From a checkpoint of a small image autoencoder: encoder arch repvgg, decoder activation gelu.
Rows from block 3 of the encoder of a small image autoencoder, named by matrix and row number. Rows with one number belong to one channel. Each number is 500 + 40 x the weight over its row's rms, rounded and kept within 0 to 999. All counts start at 0. Numbers have three digits each.
After each channel's rows are labels from the 100 images, of 14976, where the channel reaches its highest value: "responds to" is what is common among them; "peak at" is the part of the image that holds the peak. Only what is clearly more common there than usual is listed. The data: histories of elementary cellular automata, time running down. In brackets: how many of the 100, against the usual share in percent.
# c3: 3x3 conv (encoder.blocks.3.c3.weight, 128x128x3x3, each kernel summed), inputs 0-63
# c1: pointwise conv (encoder.blocks.3.c1.weight, 128x128x1x1), inputs 0-63

c3.26:596497474477486469501470538467483488514426500460533436440463540415501513457467364494472491518478498539475457536433491521539531518461464453568487500538510495458577514546521480522496517475544477
c1.26:555490510492514532494510500438506513494455520466509398462490525411457529486510314524435464478463530524473505490467502466495524505444481419543452511508487512441526538555558543529488480480557473
responds to: 110 turns on (90 vs 50.3)
peak at: bottom right (29 vs 9.8)

c3.53:522531533569509492436503540475344548498499504529536461479466517474451461476500520554505570511534483530467521503469493507462506519507534507509500438561487499471346508484475463492509477517501531
c1.53:492586519555596513559489572480386573481511491524503475468540505436439506450497564555481515480489492503462526545477487525521514455496549512495515479476533484458298518500491405480496490486477524
responds to: 000 turns on (81 vs 50.1)
peak at: bottom centre (29 vs 11.7); bottom right (26 vs 9.8)

c3.33:518524516415531536498537499484402492541474525469542525497497448533422503530480443458517442479434517301483466526452452499533478470510566543544560410538476506538437562517510451506512520506496496
c1.33:493569496478529518519467474525470560537486486521520509487441442498450539507490462488582496527470492250418516508470537514490527499525539546541511397514537489541516533545522478502572547513511543
responds to: large cells (100 vs 39.9)
peak at: top centre (34 vs 11.7)

c3.40:437523515476508482501434493488527459535421441449437492479500434480427508493481493451547453458520512520522502522408504577431533526475501493567449510500529517498497463511479550571443501507515406
c1.40:517554536520498501495478508491509425532492524396470516550511445516484493452487493468479490503468489479498520460527490619268508503512528512523514504487511491545480539500464549508470477524525494
responds to: 000 turns on (86 vs 50.1); 100 turns on (80 vs 50.2)
peak at: top centre (40 vs 11.7); top left (29 vs 9.8)

c3.42:543493559456467551492466459504379475506529501445493503430496500567526527432479547507479496538558493477521469471605467520503524439480585473564529470535492531517439542556481519447490520504512560
c1.42:528562580515449527525472466495431521485546470479540478433507492531512529440499521493516522443542469467465504461571484470504469266497540529528565478535511474511464533497505551465540443489564552
responds to: 000 turns on (83 vs 50.1)
peak at: top left (30 vs 9.8)

c3.19:538537435483449405458477470455481508506562511464516514543379466536518501471517514440507521499447526501482522526488464476541509513455500501524482539470459560557470543436526501466543558456539518
c1.19:533429513491484476504446520449438429457487492475528493506331488505469509549504509480498486499511518471483537473489477457539499506513532458525477566452503498506508489484569497410503553510500548
responds to: large cells (67 vs 39.9)
peak at: bottom centre (48 vs 11.7); bottom right (30 vs 9.8)

c3.119:488535549506527503508465504470510559469521489467512434518451472560440460428438493531508567517583480503507482502489550461396482557554515481508453499536528527498524542496489502391504449503513530
c1.119:548459536501482458503478558466493517453550509474499392494517489504500413412464543557516527441513494486468529543492519522514497548554543515534440459543532570581429494517496485522453411492555481
responds to: 000 turns on (90 vs 50.1); 101 turns on (77 vs 49.4)
peak at: middle left (32 vs 11.7); bottom left (26 vs 9.8)

c3.90:409551541435475540504508502490555486464462436512485426507547469522485515516477517476466534500538484571486504454457538533509519496464536447549437537441493451539484533486450523465514502518590478
c1.90:480518543487453521513570493534541414448450451498480486511544486459574537516484527451500484536539552573460449522502535531476524499520511423578462529466509449486554569509405481457574479546574503
responds to: large cells (75 vs 39.9)
peak at: top centre (37 vs 11.7); top right (25 vs 9.8)

c3.3:472483537401498530466532519454551456512512551460508374511506478518458442520560501412504461474488513553475567448498468505528510560486579499453475503504535532514455512499517414434464508468511434
c1.3:517482533455525486491503523503520481513551529444498412507573483513478505566592510502485522463494463532471492436550497464574515539496522497458488521517503487499467513497478481419479475475529391
responds to: 101 turns on (76 vs 49.4); 001 turns on (76 vs 49.9)
peak at: bottom right (31 vs 9.8)

c3.49:520470404473506458539526493426451511476450505441526488470533489397468494501533484443487524491463510526447507525472453481506490553496572492538427490371553428502513509443529501491521539457543480
c1.49:546515468521482532549551522465482507464529510449510494488485512443486516538615537375453574524459512504461532508466503523533542512512521451540529551323549472434520520455510452511547458489555565
responds to: 110 turns on (89 vs 50.3); 100 turns on (79 vs 50.2)
peak at: bottom left (34 vs 9.8)

c3.64:500534534507531572457515559473579505471483441449580444404492499371480470517531518488499446496520503511469553512560546499464533526491500488539477541507484519459471517477495497537508486517525501
c1.64:462586558500530520479459534538524539471472425487527505445536527457589543440510547513507504466497525512468576495469485473533517525524519521487502522556504542485504542484517505512560438531551566
responds to: 110 turns on (78 vs 50.3)
peak at: top centre (28 vs 11.7)

c3.65:443503529484472465485506437513479490494481457475475542484447447524477508475520456543531461442546510502529461490547511580500484528499490505500533540526524566486504491517404505506476491455472537
c1.65:479454523520478505548528473534440546562496498495510569521490462498485497492485495516498479440510565520513530505505512556487428507458489577527508474501530485500523519482455506488442544495496476
responds to: 111 turns on (99 vs 50)
peak at: bottom left (33 vs 9.8)

c3.116:545472430464470443449485514537527468536548488533518488550493506362484391471513483502421531526570447509488475513481483447485439460490475489532463530519462433494490404563471496507512459545515525
c1.116:574461491453446479428501540484501521477504514504476525490516472433480420544487451507429477449615448451548487470477472491507455475567525500552490551476478445440518472561468561450506466462510516
responds to: 101 turns on (84 vs 49.4)
peak at: top centre (40 vs 11.7); top right (32 vs 9.8)

c3.117:496505476499507504527512511502592523483450474473509487488505523490435463536531482387555524492573489513505489532513538506451477492500474502541544499516552503435511460524490516528523467459454476
c1.117:506500474494539473502495543573532542458484496515541517513501524487445546578514510481514567445495504518536520558462483475505615497513498533503584451561495473455497399489426555544520481450451490
responds to: 011 turns on (87 vs 51.1); 100 turns on (78 vs 50.2); large cells (74 vs 39.9)
peak at: top centre (28 vs 11.7); top right (27 vs 9.8)

c3.99:526530500505481541502477523493563438476496505507545431472516486562529501469535517416492462469531577521458538487558552536507504572485516456561483505469504470538491569500545465435502496471482467
c1.99:559466549427467481530492481514507531484497463497513479499534488526567529515536554482478455483485515521488506478486527504479426521539506455492449518517492501549473548494505487447492591515514415
responds to: large cells (100 vs 39.9)
peak at: top centre (30 vs 11.7); top left (25 vs 9.8)